A small segmentation model, trained from scratch: encoder activation relu.
Rows from block 7 of the encoder, named by matrix and row number. Each number is 128 + 32 x the weight over its row's rms, rounded and kept within 0 to 255. All counts start at 0. Numbers have three digits each. After the name is the row's rms in percent of the matrix's.
# convs0: reduce pointwise conv (encoder.blocks.7.convs.0.weight, 96x384x1x1), inputs 256-383
convs0.0 112:066128112079197131148125122137079112116098098117125154130116105151166094169091110131117181148119087128117131116149125106109155131037084157143099135160116105162130171128133136113138104131105107089137122170156097094188105131061203121128125167130195163136105110074118074140118134105130106153122162154138143128136141139152083146121131104153087120172114154115127137161143138049147151139120
convs0.1 101:113158141143114130129093128091208161082156152140147110094146155156070070108150147119128104097139114170164175091159084152115075171140127100103131145127180145101129108133085088083118143146126133155157072154078130166109181088124067125120027122135115102128150122118048090104103140104099083131182188093094121160123122137091125176126127119067099138071077114152156107138150093191038129085091
convs0.2 101:068086091123136163099145097135102146099070191108111084113096142200099070068137148166143146106135130090171152133117103136096136164080087163062135115125078115141170163123143061112113133152127097134163123174117102126089125130151108146112097105112097100089086177112071153138085128128142079119092115084075100196094173111097192095126167092112099164085132103156113154142101084169124105146127
convs0.3 103:104134109108121135121122120189146139136203114099043146148103144118115105113158114171096157082043142107066120113162176073112099132113074116088096120150103072138124106145115115101148102150137122140108162068128151092162107124159181071149099145126198152095116164085115118157128158042037116086101115133086080108087144120183162120120173087081132137187110162117099138144157137091132187139084
convs0.4 088:104097101076147090100153151125123104095068097103120108079124131130167138115082102112120104125105183106135089108109093093072168119180083115135061109148103156131199131136091133151049134080092139114125102092043142161169104088121116106110125117097145182117136168035085102114121129136172140121135118164166148107099133148108135091159092083125092164063145141131137150132103091149160159123111
convs0.5 115:162165131110135088085181123104085146090135146074086136175099086098174141136130190148078110072140112136130103117132143123077127082117092117134124075169089145134131092166109168156132126127091112077145087144150118108089131094139134150194166097075188144106140082128081081141117104080056143102176160145195135072121117086152100078103154110113103125133110109105178077101164124076142137077160
convs0.6 092:055106060086188120078195114101171109117163140135148119089113108108151173168074113101105125100175091175095117114124092097097093162078115148092157152150171164092128118113131143125113169147149153102096118232112104138161122167149132121226110107102121107174140104119176142128123129124121088122145123136143142129113125108112143137124101142063146102141103127092163108115116097130124095084104
convs0.7 103:100129146149135193148071120123131156133119190114138165154166126142143154154181134082156138150157142165140188146083103155149097144118080150152206143085177151169110132144136076082125058090149160086111177115123082070105166100126107127092165105108134102096082127122107102106165105085130113146191149101106114129083167151174148113125120088148096148128085132114163174138144109154103163133164
convs0.8 113:112081114089120127120125134120081125072115100130124142083170139143164051097189114120113136110088146174113158092095061105101134128113109090136105156230164154119107173158124102123128126111101121130076117140133082121114119133059107159180064167145160137083055130157129094103078080087148081113195106180114124139201120155155088134115100091121170094184118110123128093182170069115077110119129
convs0.9 101:093127191071081105135082112078113126130150134126108125109111164150127113101122136087139087130092132152064096181094093145105127116161143095123065092137120129113126121129184080135068079121101113133187101058109133177160172106076085156137100093099153207083143097139136056120118102118134136107139140154136129113170094109111086093158110093128108099133071119180112079152159091065114110121107
convs0.10 100:127118172094132173140134144158077135098085153128080132164121108063115094159142156134124167158083121128086132133076100139083122102077148119179158115127126085095151140054138134074143110109118127090085121151152134077138126135109186129112102213144114109132101160108119116117110125094131070115109067154158169117114069113118116140123071062156124103124122049118120180166108107131081214118111
convs0.11 103:133156177093083129084131147174103188108089096124110137125137183174167127120089164077163139176087126188088116131114114113116152096091133128118148083184084146113134139172090128094118058102078121144194167086150134079130136102066164116153142167098200112135135130111094091111164127158123106192111179046207158132176136111173097153134076059191091081154128114150120117147134127099166118140111
convs0.12 109:132063149101099102084161104137101120124186134109098051136045113181119153122144182125114127119100099144159053157079135139105099166085144148109107113125130093038119087153135129140119081121119158174135146076097119134143153115121161121168119099098174163146075185142123098156120111112084138123104191113177148090151180076071124210125134137128121163129105125107112103117108077161119104146147
convs0.13 094:138156154135108124167156133127145110141110095132060148185170140078095136079165154185106117142152164118108154143129118148088144061113133108105137139133119124148150136134071113136134173132123162134154096139120151147133087220102086109084166136120118137133159130152053153126113132099085138110133091075118084114088095132119118097155144140121140176079055105126153149124142121212093139126137
convs0.14 102:069142120131101129119113119100110056070094112120139107145156157127103096069099165172169120075038127056094150069129218125115111152133055124113129165108102166143142141133116086153070140102153133127067162121149109163119098078149115086117083107147119132097127152108066118100135074153125108121064132078136119126120119121162105107140130187150141083113051112141098120154095083099116124167130
convs0.15 093:105170115158179165107067116115186159114212134107142140127134122097103085107133111164102117120143129097093136127177109183131129148149078153122115123111136100147118080113084106181116116148158112079094119157085112138135154130163046104084122117122182084119125084150092074095167131069123148091203205106142077144106141150055121119106112112073084108106057137139166134126159083089099174176149
convs0.16 093:162119088120102096118176124087149160136125097160115183177158174137166129134139099102131097125174153108140127108117071122130120134139115169076101141124094139093142146115093149129118117149148113184135085118111128157185127123146156166083109087145134079152134108041148153107143121150079119104125091091133108101125111151154118166173153149095134109116069096222119135167113132135124137130133
convs0.17 100:143183121122114153124191135128149152138186199150122157105135199133140133108108154126077130125139111147081133158149114167249126166133133130089169128121161140124102142127072119100122067128096137172165074114140109114113146125163154094170146148104143177111128088180142065151147129143137146116122136165156097137126169162165085131125123177093041091148118106144112144174156118182104084139129
convs0.18 092:099083078067066101151118142153124168108150128130127095109082178177139140112111125102127140124123115112149134159146105087103131105165110166092125135129144114095105131115136160126118119093128124206164087150135138133177128102164168145120074102125141076187091125093082141032103107128151167126167084078138112147125090136114166125139137062107160168072160112217139127162113097159105096138134
convs0.19 103:082110167159135095074108144192091143190084113120070133150102105155142130162199135148107135123162157122167154165088130158131150119087101149124065126132099129144084159079138109104129081130197094074146160123151138093117136107122121165114132105066102106114089095082155136113134147146150134125149123119092097117162114116087115088121161111206133117132095136087171177101129125141196135058152
convs0.20 091:101119194047172115117100082106080106158077114161122130092098105103113094166137158144096136096117100123136162114122098097121150084055119137093110148164119081140131191138135105132136113115123091162184144206144095094142136102076186110147109129059159129142126118084094067123104135143085070146079052138121116122127118064130110096157113066101129117109100093155119161173104148055131138114129
convs0.21 107:157113193122091119173100159144093118121071105157129118111125149096179166200133114132142140157093123140138148142130128112106128098102149093188089144171111134161117117093131106182172125131104104146108147108154102128111066073053148124111125136120150096112107119087169094091125119169165151169148096153140122152177202169140145109102161181117153176148100131110113118176081197108130143140130
convs0.22 095:166118120106126122098168129153150116128160082154143073139169091166071177060121145118141100146139150128082037101112176153089164051139138123135158139164142086081114158152163103125140182122073207201141169100133145132126186106068084141098105106120112092079144151163133149081156154159132189101156178083171093102207136131131115140122105171153190128133118097112098129133147119161130081144138
convs0.23 096:140131180136126149160076142142117118155163075194126127071150138085110144135121131139142138169120159127107099156148163165142162108123133095146168137155083130188156073129112127126146157130155149102169108142104137169104117145137111132169172183140106092109155123119169151098152120146128126128139147109174120139132070181145112139119092139111135165110115117123139083125150187202126104105131
convs0.24 080:121148192098149090160059093102165142110202179142148087091114164087086104159164183176135088090152069113072211089165121094133114141127144119127123118062159102122091108124105116152101128199094114137136082168055117204090123096142095093097081109140114163116118087154088109107112176125047098128173099135140131102086135105092123150099124115076125165140085135129163132123099117067102152133113
convs0.25 088:095102078115144180113129187184131205143112177144137149156137209122188142137086091101160182105117104134126093114137162124138149174084088169141154131076104185076160182131144127139137109143156131210146136178087067094174109107153139146126095132113139099175152169060081183122154121123164064158124106127163152179129073157076175120157103104159088129089189148093101120140166084151099128160172
convs0.26 095:137122146167101114091090124154099110148080126168097126154167145188139131135133115127156136194204162120170112147075057156107180207124114107152098151104152157137142142114110074118180170120103126119074153114120089090116152136130125104161197144217130137159132118154118116105117138110130101135111226132171111124182165116130136156105160112179126102136129126057129179143115118130148127167102
convs0.27 114:141084108151131112124089125104126136118093186123153114082193190153128122103064133122164145141151208154114136145141085143098123183128143126120108127100115180153170165129106080116093162112095161160146111125135132177128086105154090129164149074181126155162144146119043121147062113112116135141118179120088132136104153127162130134145112078130078132117115110115148141117098056175086091108070
convs0.28 109:145109183084158139140068134103147173158138085137107168113145138116140122142114107156229133144093069137152129207073071143151151145099121104150054148199128144107099100124088136091128119130092075062100133127106127123109145096115116144153168198121134110090136156078162083163138142137118095140165192127116182103166106070134089170149081110171130134106143124141116187142131166147181175150138
convs0.29 107:190098145145146082131101207156166155113129114181130169164145118159101162123180111131153122132089154177122133129160130121115108137184141104127146165056175184123146141085140117159171102152100195135084149146126148126088105048157071166072169144136104072118174109050154157055124160172175133093144178142152108167154145150108156121116120157171122129079178121092165182113151138156136124099159
convs0.30 099:073140107118139122162083120133132161097138132128110108124146113089107148157180112147141134091131095155159150142156181152128096108085100161168101128094230139129100133125120125112217106108145192140142138114169140081100081106159118140102149099091086086120103184088074112167116144075062124101150096067047134127107149100146082167097144193119129124157130145131169130133133107170110146139164
convs0.31 099:137170112108110087073063123108121135088109180137086073142099165098117051089129144158146139114117104073089180088129140072118118141113081109111141147142108139126130097141075091125107107175100059124127093144148118154067073067163110110106058139177163122118125143146090106078105133110051108073050101114130141157080129129118140092093148129132107164147085135088109147132133060097127158165094
convs0.32 099:133060129171144151135144141181113162134106090100167188129136141129205121153144074105140110154183105133148141120100099133182128123062121146189201189165103100122128096137130133129143141101197107127077164075107165119168147195134146122093168180158142108177062116155144091170133104113195097157136166141164117144122157156125137119143105085183133211107186136160141168135167114123133125125111
convs0.33 099:135115132091109132129134137125105094110092122140131121205095144148098115116101110120143185151152080078188120100087070065115146161151115124145154093116117159094157142132121078160119154118063063116135154142124101141127095133132115142117147056159126119101124139169132163101124181090150105093094084106132169164112105150105116146140098099183155122127177157131083148115145064091118095124102
convs0.34 107:129120135153137137143154188108147115116121128184091132184141093116111159108114136150098123195095129145110135140169109189121144131137138122121104134172199142109148110067162128105136063093149178172117104128180117117139135122045110146142134156100103171086100099098176159097119126111150142111088089185129095147116175191100146094092102172106054109144224088141130126147183119184147110120139
convs0.35 097:075128110112191066109137085072109095130108133120153156121086133121102091109125150110130140097156086098119132116152087069147181127093135178083016141132088129147156196108127143135107114109090105139158108152195084123174125117119193172155089099077139128172128128088116166133104084130088089099074097121108125118151115108152094132176131158123098071153132117217065136170111153072131099109160
convs0.36 105:095090132108140117104163098155085114128097079116134153119141112195193124090137162170121118092089134130151116141098139160095126094129138098108109102146161187099101143132096086095177095078104156149175167134157122109127144036049122148149098104089178167108123154068058124133110122127144068100054062135085196105176126076147114104132145106158111059122114080139122117146098098144186090089133
convs0.37 102:062052154114163119146147108104141108096139088127141114134065092075100124104136114132085137153062142095121068121104098132130119119035116105154148110175111114098142085162128127155116231117121126081179112132114096145138110167139101133141090138129078146142128099217147087184078144091074088105130115090155166128133108100107109120148119150153214181130118139149094109115162118140084139113161
convs0.38 102:132094140119060155161141104080107115133128116205127158137182133060128185146132185161140111103216106159162128098125076113107180177081163117136086164123116169204204118111114102184182156130138179180076095139130085190121130151093080121120140094131114146105092116071148177078111104136129117173179089105129120117119106157105149214120157174058095154115114116128128106108102149152135137128138
convs0.39 086:166106137181092122111139152118174156132107105110075140162126181146077115109108116155117083109186122128190139190176126130101113146169133112102128158087148118123124112121152131071107112123171090142113111087103076173151146137106090140129127123097118122126111054056095133124122144201092118130122104141098041115080158119090118142095146082066124120159145137199124128117057105152130123149085
convs0.40 082:128094145082154104145145071050136132061152184189129061075131175108091100141111151076125134100078132155076165071145162102093119144137145103133084141076117152168139144108125103130108115120187108173142130194119135124091061075147133094143139119149072126129156119110094108101090158130144101128095102167080092148066141117100101123088111191035120106158101131132068141119146166123095108143136
convs0.41 095:134114141155144145142138114147142121170172087151108138133150121093155170135120066090211139140120145152162097148089130177145135067074159138162210098098128133083140127109164121101150122122208185149110135062111129127139160119112115107124140172182119077183178156076115205072161091123202083147114121095150081121129111212108132157136108172137084118087078137119100122117190079200177169133135
convs0.42 106:193075184112089175210093105117139127175126171185167124083121144110185169173106088147166108140145087160184140134145092109144107167132199086233127118127121118138092112101133121149136115133095109131054066081096085163124147165075091113064135182141182092128110117111174152108144147182089119164139088102171169173103176185116145141142157121127110152119126127084087121118110144085126174170080
convs0.43 098:161150129196146128128132162143162153156121162135081144163124087124120199150135124127135076133136105140157085103115107147109116114170156117132118086082140124116099107136126082082187141142150126095135124112124135068092101212175076154112161092095099078137143063200132108185131172184101168122094145132154139125113140133166097100084137172140161097106157119071140122063083140144110069122144
convs0.44 103:088146117113090151135058133173113144082095073121100141141101181158156109109141080117121143146104113134134212120132065110097115118131142089134123075125132143123133098141127133119114110093088091091156115079150091155156133132113126168150094207175125140103114140133054152106118069120112093129143165130172173143125072131154125137139064101147111098153186155147136103158159117174113184132103
convs0.45 102:108125145120128098082163141181131122130070066092119099122151162188158130092146134119112111155119188105124185121061103148057117111094180096098111106229074138131112150191154146108115147115143122128153229089152074149122111093059117157162118095133163121111123148106097126151119122142214094126106115076095136112200173101142094144115134099147129139148091087109090160116132098127169064135117
convs0.46 097:148117147107121139074084090113124115134143143120143097120087176193128124112176210150135146117175079132141179145134096154128136134100128113109128129077171109150115137078066104098137095154103138142133122145141093128130137117124161118127080100107106188161081106094112107137113142139110099219173133157119125133138150102110065141107112084114033123120023108095146131111150139128112116143094
convs0.47 102:143097162153111090089072104163085114141136144104145109076085161135101146088082169137096149121131196149164092169101114150116109189115128082095030123124158121102083176123148120097111136134096086148144160076142103064095145130198212125158109111116123155192096128068123164125098106158069125148111191162092119128169208099135129134121137115167098052137068105092076147164098157125174152139150
convs0.48 113:145123093201117107097144150119077111118136130128149128135119144139120117096131107064107128121045086116080153105096174123164079122131153118160165095048087080142123124066212142134116154130147099096071151100153091095095113081066140147069165124132109111100145107140099078136119122113219145108118169121162078142061144139101100049114106145162080137141097124093129095142131095111072104112133
convs0.49 092:133083167080164139131155100134068116159095091128160088108107117181145132141121147091167159115243146157131103151139123086118166134109124179115122118194138125151149131131133137132099148097133214185109113151118097110132185196095152128162116100142166137161146089096190099048142087136185101131140131123141107097168123172091137143141101119147125132118150190123088105095118151105148091131143
convs0.50 095:098190094173122115121171117167092084098114134131142119162124139246081085060160172109102138169094112117143186060088152094119151127154131137072173117103135139140111154131148074120088156082071151116071189101169088126107146080081115160126089116151098086084133143151096142085121142127139116123095149117103123130140106077148103121080106113136095116132110087087092129121105051154085083115122
convs0.51 104:093153084175091140101099117162134187155130161109085083072056131135105118092114148140120129129065111109123184163164115143104127187097154140101040098093131089126137122130129156089137143121091072105127117128219163138148150127125157100132080114119102128149067119116079183167113137137109146137100113172072116157100188126121140092129196109061097142121163119176124160126097067151139133142137
convs0.52 102:175168117133157125124093128078136115119096213158078110195115127108133113140081095138182142165154160123153134104125146118142152110140090147130194132159101184175136118157099123135095159150133123088125086121116105139105069117150124116141109147166114095127124105162148102093083135131053138122069096115178179154066142135154096139134133129098165184092127112147087115095084144107125112172091
convs0.53 108:116148083152104189134140139154106089121092181158147117148155129144151117060146109156142193157161099121083195053138159159163128155176135136081180144117176134079108180155132094099070154124071122138102149140119040109136144159105069099108112150174108122078147125183101157089184156111156136121149095117105126161119151078124148142135148134129137142168084149112119152134100105154122119170115
convs0.54 100:139140120079129127119103139177108167097127189116083143123125111127237162138163223102166143152147197165155082155109050130121153128100117148119129089152102169176181162134136149112124125122036165097151188138104124104118102037171069085153126086101157150117113184117090145126139183124108121145140175115235144130099127074165128107159140122201132119066151112108220192128174130150101109097158
convs0.55 100:119149129115208102088166152157087114133186144148131088133057110137102101108146109161154121143109151107113133090116100149138129128124112136096184173184131129129175118141112086142147138160079178122150097168069105182134112044170132092192131180121139159133181136081166152079077129086093117092091133164157106149086104167131114104109145100092112208117175110131117120097135113147068120146162
convs0.56 105:155194179162069123086130174111073095128152168118120127121053103101129158107150154159086166134140061157094194111169135172171177107148102111119180101085162059105128104080129116180102147177117134148103143115138083108083172124136124116115166108078104081081067099170125047140141121130142159129188149137198086102115188092140090073082130146138118116161070131107169090147095067125141154178141
convs0.57 097:140126109127167152110138142109156124156100102115093151129176148150156167139110107139097126167188146098141142109099119095110164109160151147089102146121092183151168132111140098115172097132133090148125106119095100187157093191120075112137163108169149124153174138107091137102164130135183084138098143053147150128097082163127131115147140132090171130092077129169136127127077148095114112153128
convs0.58 093:137088166137128126127134061089200123124160132139061109077129112131103095175131174132141121100124151152113175082214147153123091155135155088100086105091104136124108130065133084136104104194195112157138112204117111104104103080178108084155103102130113134120104109104101145154110171110178121113152124147107061130121120096108100146086101163094078105141093137146157169112131135145097140146121
convs0.59 091:103167161060125106114120149119156138122126118177178125101083151148164092115080140067178153150080118073093180081083126089093083127164178125104123098175121199123131196174131084106066120080125148128177132166100121138142125078079119150169077129124105140112143165077087050100112122173153081137107130142159146139125103114138075133138064046104101106125113052094095133140082149101106112108068
convs0.60 103:152111163113120131159114097121159142121189132123087033078128121071112133175118122154172080049106101124138158167133153148111082126120150141169067125127096123099097072102191129100101109161183122184113073133123233113114101107165096106122106061116147147137088147091103105215110143145153186137105103139065101102102157061090163127121138136101097134093154136175156144108126066137129139126100
convs0.61 096:115128156085127112101115138169080147130167212113126050135091118134109090114094166186138123127080180079084137123152098115110131179074121119097163125192138176155183116134132117110097096179076124103163156168116121104120098084197174099202078149123144172121110194106126132136080141132083082075097120113097104152131156109129181176143145065082155161133162079127112169141161144138094123154132
convs0.62 086:104118053183157100130148094129146128089092159062190169153142116147091142142135069168095148106089080126146137132123148036090147104143118131147155108078144107116130143133183074154094159088077114097108158140123131114095064153129132159072111132143119085108163139136074128123112183115104125133151086073082179134058140097164122074121160102110109163135084174115088091101164113121109140143152
convs0.63 087:102142161202148076115169093135102135108151163171069150118137071123069088163186120123158130179140146083156159176101098137143152111090167089108132155119096124128121119121118107118117193111110100145117150120119097100116110113191071168105163166096103054144107138159113140113088125133162162148127137123177092117109123161139089109154091061159106098108089083135154141125139138122107100117084
convs0.64 103:121104060095135112097117159161111144151146108104116118160106087109242166078119092101082123151103167129162153078073078085089136154107199139107057101202106161098129108162104207173150147108089113113146101061154116141132125050119104171165123109137144129190124130173061154106128100113179125098088106134149165125123132160094112140128116140140176125077137098141130096118133051168158047125157
convs0.65 094:111197072163102126082118146149158126145167103126135115091102066112175164123140066147119136117090105161096112197177117183117122131098101164108137080112132134113120078089130178149127124115101125087117117090113134084131188083103081164144131115074112100095157130118119103145161188139078204144223196108168111140168163099119109104138116113107100149183132125132158113147111107145126138138168
convs0.66 091:176155121177096155114119144143148094158070130130125109102133107164173162116131129145098136028127116151099152141103157167114094214120115107131108071127146081108091146164101142118099158143120131113087187115133082167103153096127114129167122107089174148115196126061088106129172132146111175162161162135108075089133230085122151100144151187096155088155091119091098101157137153156152146154164
convs0.67 117:030061119096130124172096116090115144140166093120133139109129053092147124145148143084142096118161123134142142128082114112109129119154129147123091143092096084108134150177141096155120109119115162103130069181140104124144146103144127182154167084077128111124092076142132037095117092046148138136179151152159137102150085115143101084142067107129125170090147169122199103024165145129098067104140
convs0.68 095:119129116174194098107106165107161124123111140094147132138176130076108131104128113133074104118164096142149138117171090159128076135120125146085102117096170087106080104093127126114108112146224119178093083104107093147129164150144064124104146099086033118114156122113125155174158129183099164128176137144127103109113119182103151151132134143080119073082084148136110156148128102176132112062143
convs0.69 101:108132099104189161093107163159123150167184177138160127136127102089141123104137074094104133108078111147111110088106154138151112112136109173113105121040095141094131117109134108108160037135115134140110132148124129074149138106175105128077164095127094162159134142061168120099182162116146107086110130188088094157093083194123139119137122112171084122140168106138116148086148119068101133123198
convs0.70 089:156124153119134098125165101107180100117131086179175088114136156168103071077093099129147104157168092095102122100219115079127130100122092117052047070129189162106112109114151150140089126114067089135153110126077151162117142131107102122133098126149147096143031131083042154060118137183119131041087098064146159151153121118059141095124106133073134172114128112141102112117118165139132095127141
convs0.71 110:032116088125152145126093119100157113117148215143120080133089178115137108108108113116087153128096102136073147119081067137150126224126121090139167140107171102138167147173096079115118113161125148167153120129073113188139098101181174070170078111149115151120116194186128125182095102053130097166127072134063122178116154177146138203139087090110136160119114131164087118134128147126087099134110
convs0.72 102:154115166140073144124060108145124091117140081150120122083118142074033044141152122163109108112087152106147124062150090143101080114137124102093127127105090117228087078115140084181109092201140150082124104150090137126095093078166115112147155154147103057087114109085141169102087150175059077094108137105130108161119104130112071149061119148111131117125084136102136159114158152102095144131143
convs0.73 106:103152216170127182122136131158073113144106094152130121161178156127111081129150119117137106183135119103175166144082132116107110094182130122127137087143127127117082125208118106154083155091168106096174175105089159113121133118095101201114163158138150117115121117117079137149142131145147111091080083085116178124129110083135100068142095091182136177075173125121161156085159126182075102120125
convs0.74 098:085100094083156174131134156167181151153150118149196110168126148099150167165151119103122196117144128158112156141161154099126121143149110225131098089077163130083126156105139126116116098102119169162077180137113130074192177141121089154098105109133171088142169135054141149143184146090146115128149117086154114118154099130097185141106110118159129100172154180142113138134147094094133157109142
convs0.75 090:134189166137175145139081132097132128178139089183120078108136115081119124151110117103119134158091139128107130150182115107154155075132226180128059128126128080073112104068176124063131084112114128141120120069146164112130192146043106110063165141118121160160126094084154077070211135162134099125137100164114137121174114177107072122150092147121059101174089138105090092111135099153131158129132
convs0.76 103:160110151141151159103141150166096114143094141153126100151125123145152110142162117090184196139118155174127178151156149128203143139080115164100198121149141111121148193106155076058116122091155183160143181106115107137174144111130185101174082116120139175080115146108146123079158097144191104131129074208085069137144127102132160113131121128142125052182142127177093127143100140112070117136130
convs0.77 101:139106158077214084140116086144155095160142123119165136172095096099102105192148112147158117175132096154191086159118073095140130143094142173138097164121212121134138097082128090138151118134104153168125129186126075105127128155115127180114079193167124143128174130070192139059108170146128114139148142140179113103099108161079143143131114087182093102097135142126160166113120083109127184189126
convs0.78 101:137131095124126109117144157109096117129103164141049093176112119134089167098118120135115154135114150129170111167127112133131159107113099095117146092125095101182172089083073174167146107146131139075122098059166114158172099115145111135107135146207131135126118151133122164095089135111092212118159104150127113103109135177122176130129138171128110255166187136205124138129120140147137156169147
convs0.79 110:125101108135155159161127178125188101105138122194099123099187087064109200115154098139102137122120135161115124141125155096091125103105167184128042107088143139111143098093166166139184151088120191153104082094118151096120099157085041137105123095127060092136183118108120170158173191122125185142119126034100111116183132144137158170104101202126138141166145148177117113106128126133178146143158
convs0.80 090:103141077182126126130154148120118170125104194105100146149114080156180184128085126128085165152163113097167105133086077177125136169137126121133159080122096121120125074166065105098138184140094101078102179137142092111099098194186077084132156116168121116154081152167101134159129146102113128145093154102073143149101203071163197126103150078187118111173134097096131110049117146105145144159097
convs0.81 096:115120149071162166164117146164090136135114118137118115117117131105121091157098086141118167157110118128158195145099129086113115142125075134171151093121164059139145148099151152119107117133129117072103085121141089106152111131055161144102073211156109076089123111090104098102098124059144084104142056107164115121118101101132139116140115085124139155110152115114095140180107136123097176099127
convs0.82 095:164104124135211116123209178105164127128128139155048118163139079155191227124101166134137121189186152136178095113114100093086109141164192137120134156107121190166143073106131174114152174115125119074079130156140148117131079145144101170105159070152110116137106142168097175103112154178139136136094184100112157115111149120147166158120135185072133127073151082101183133108096114127124100115145
convs0.83 102:096146129120116147062142123132083145148141069125106157116118090111112143104147149154078129129065167123122124151163109090174128103067172178101113086174131100055108119125146072062188072088178140142135142070106151108143138189112179179137087132050137140144152134125139099118174128135094126127081092185100138137156108128134132148117099152112133082144168102179100114178103035226115136109217
convs0.84 084:143083087100163168137120118129174131097222136120117096145130118076095177126144158151135094087085116172093128129135147190158083138135154134122063099082120085139110098099089157183147126152163163173074123095109130132139122057137085088106114109089094097170115063074124117168110126128108158119080127146086054136121162116051142180095128202122095132076117136090091118140171097184145095126161
convs0.85 097:090146067136103122110101190142135144097081137146142098161135170142188156111123128116124130142124115115099178120132173071117066153171124180102066105046106120144131176091124161094064102129093148125114134107132096126163127139171106115079080096152202087099171124107058142081160150107112109131122130121148122110101151123116167076184155124053142110074141182104112124158050092124108207110128
convs0.86 102:082183157169074142113122116173077138154126125164066142107119140128107139107101183075124164160165148149124133153106088160093074142094191120099137094152103135102069139141146096056128080127137033114140167118096138094109128176144155104167096125150085131122124166154100176128153101146114128159150104081113186121147151067101165158080093136144117087137140128109071086119123142036181147115128
convs0.87 119:099119080180169118097196159102127105109140126126132085088133058162156175121199072083067125078116091142136174116169125152091080157114137142129150120044169112122139125090205107143125195148147135125082134139166119101102157115113092141117142075096121089143129085128087132140114120141212108096159185098127049131102177108101174087075125173095088110113143139118168086092105078175128116093114
convs0.88 097:068101121118135091072100141119130155128125227135119072131045150153157100133116146165114149129146103182108165134180090087139142202103119114050125157146183122111172163118114103102107085221096142171130144140065107140169141127148125078163049099076150142095097110129122150136117186111093093092163088133099067163107232148133165135104158112083079112165170068175136160148113106097093111171131
convs0.89 115:193134124129187167123152150140148166120140129107111119138057087100253153143124141161149097131090109167194106088130090161129148126081133156170130113145081132176158086129128237150135086158096094108174114128135128111123130124123131091155118144132221133188085187105198130236129147164097142167168090123172250115068161118112124150133117107148080124106170130084161162102157127139157156152126
convs0.90 108:119188175174116092108065114197134149143117110109062083146114083151174160123123204120106137151181126155078126141134140154102150132108120103112075089173110149143132142195101130144169184096128120108125255124136171130104138112146152087191094105131117140149177182134113156091169144120083170143119160039157101127180182040138102101097144137170202144162159161116126144075125065116163136117162
convs0.91 099:115117105133152118117086127084160135079131131116104206126147105048135134114140129103093104132128176112128063132063112108149164123121109104120076094022104108114114091130098116165196154156112102103105115145150069070074094156212154126108142078139114083110146102179122128148152106085097129146128158099189097107056062121182100089099086126162176081071122147058165078082157097126082080122183
convs0.92 103:117168107112104154148113109144132053102147131149114124119163147128107160134074082134154129066116114113062137177132187122164089141129117168135072071085135111085115136079154140111124116112128143069090139142108120168149138126117069117126097073074128176144170113053162097169183148169145128125120177151128107088136131108095151098204110164115124085149063169147109125154112185144140125092142
convs0.93 107:161115134150147133124200139110175055148170102146131104126129111119049149080115157193127164068103098116120109085127180107149150136124153130136120137164114106063077099108109148093132149101141094122078190134118136131123163122108103101106118133120105142124139141104179131183171187171059134121112116141120171091160161034073084115123170187124167147182092127089079170163045153141161156162150
convs0.94 100:177084134114121105141117092107097104061151135154103086115129123135097105100106126146174140104125161171126069168168150170082154127098068096125134127107150118165170101088146169187082184104080159123076064120134078126093164072148069114147092158118144087089074131109167165085137116188112213117166174100169128151094192126106143090130122147067068113166107159164103122125094144148118140146112
convs0.95 091:156111156174135095097100132211101121061069130154109133182068105108110109101201145165130133154134112104178149121092089151077098109068127127138080198120131115101102158082152098129130120154131121146078133097122092108119140097124171178089090161123097089103081143079156175130090148099133121100079116173128132154134141130096108084110163107210077118095102091104167233103095087086126139180159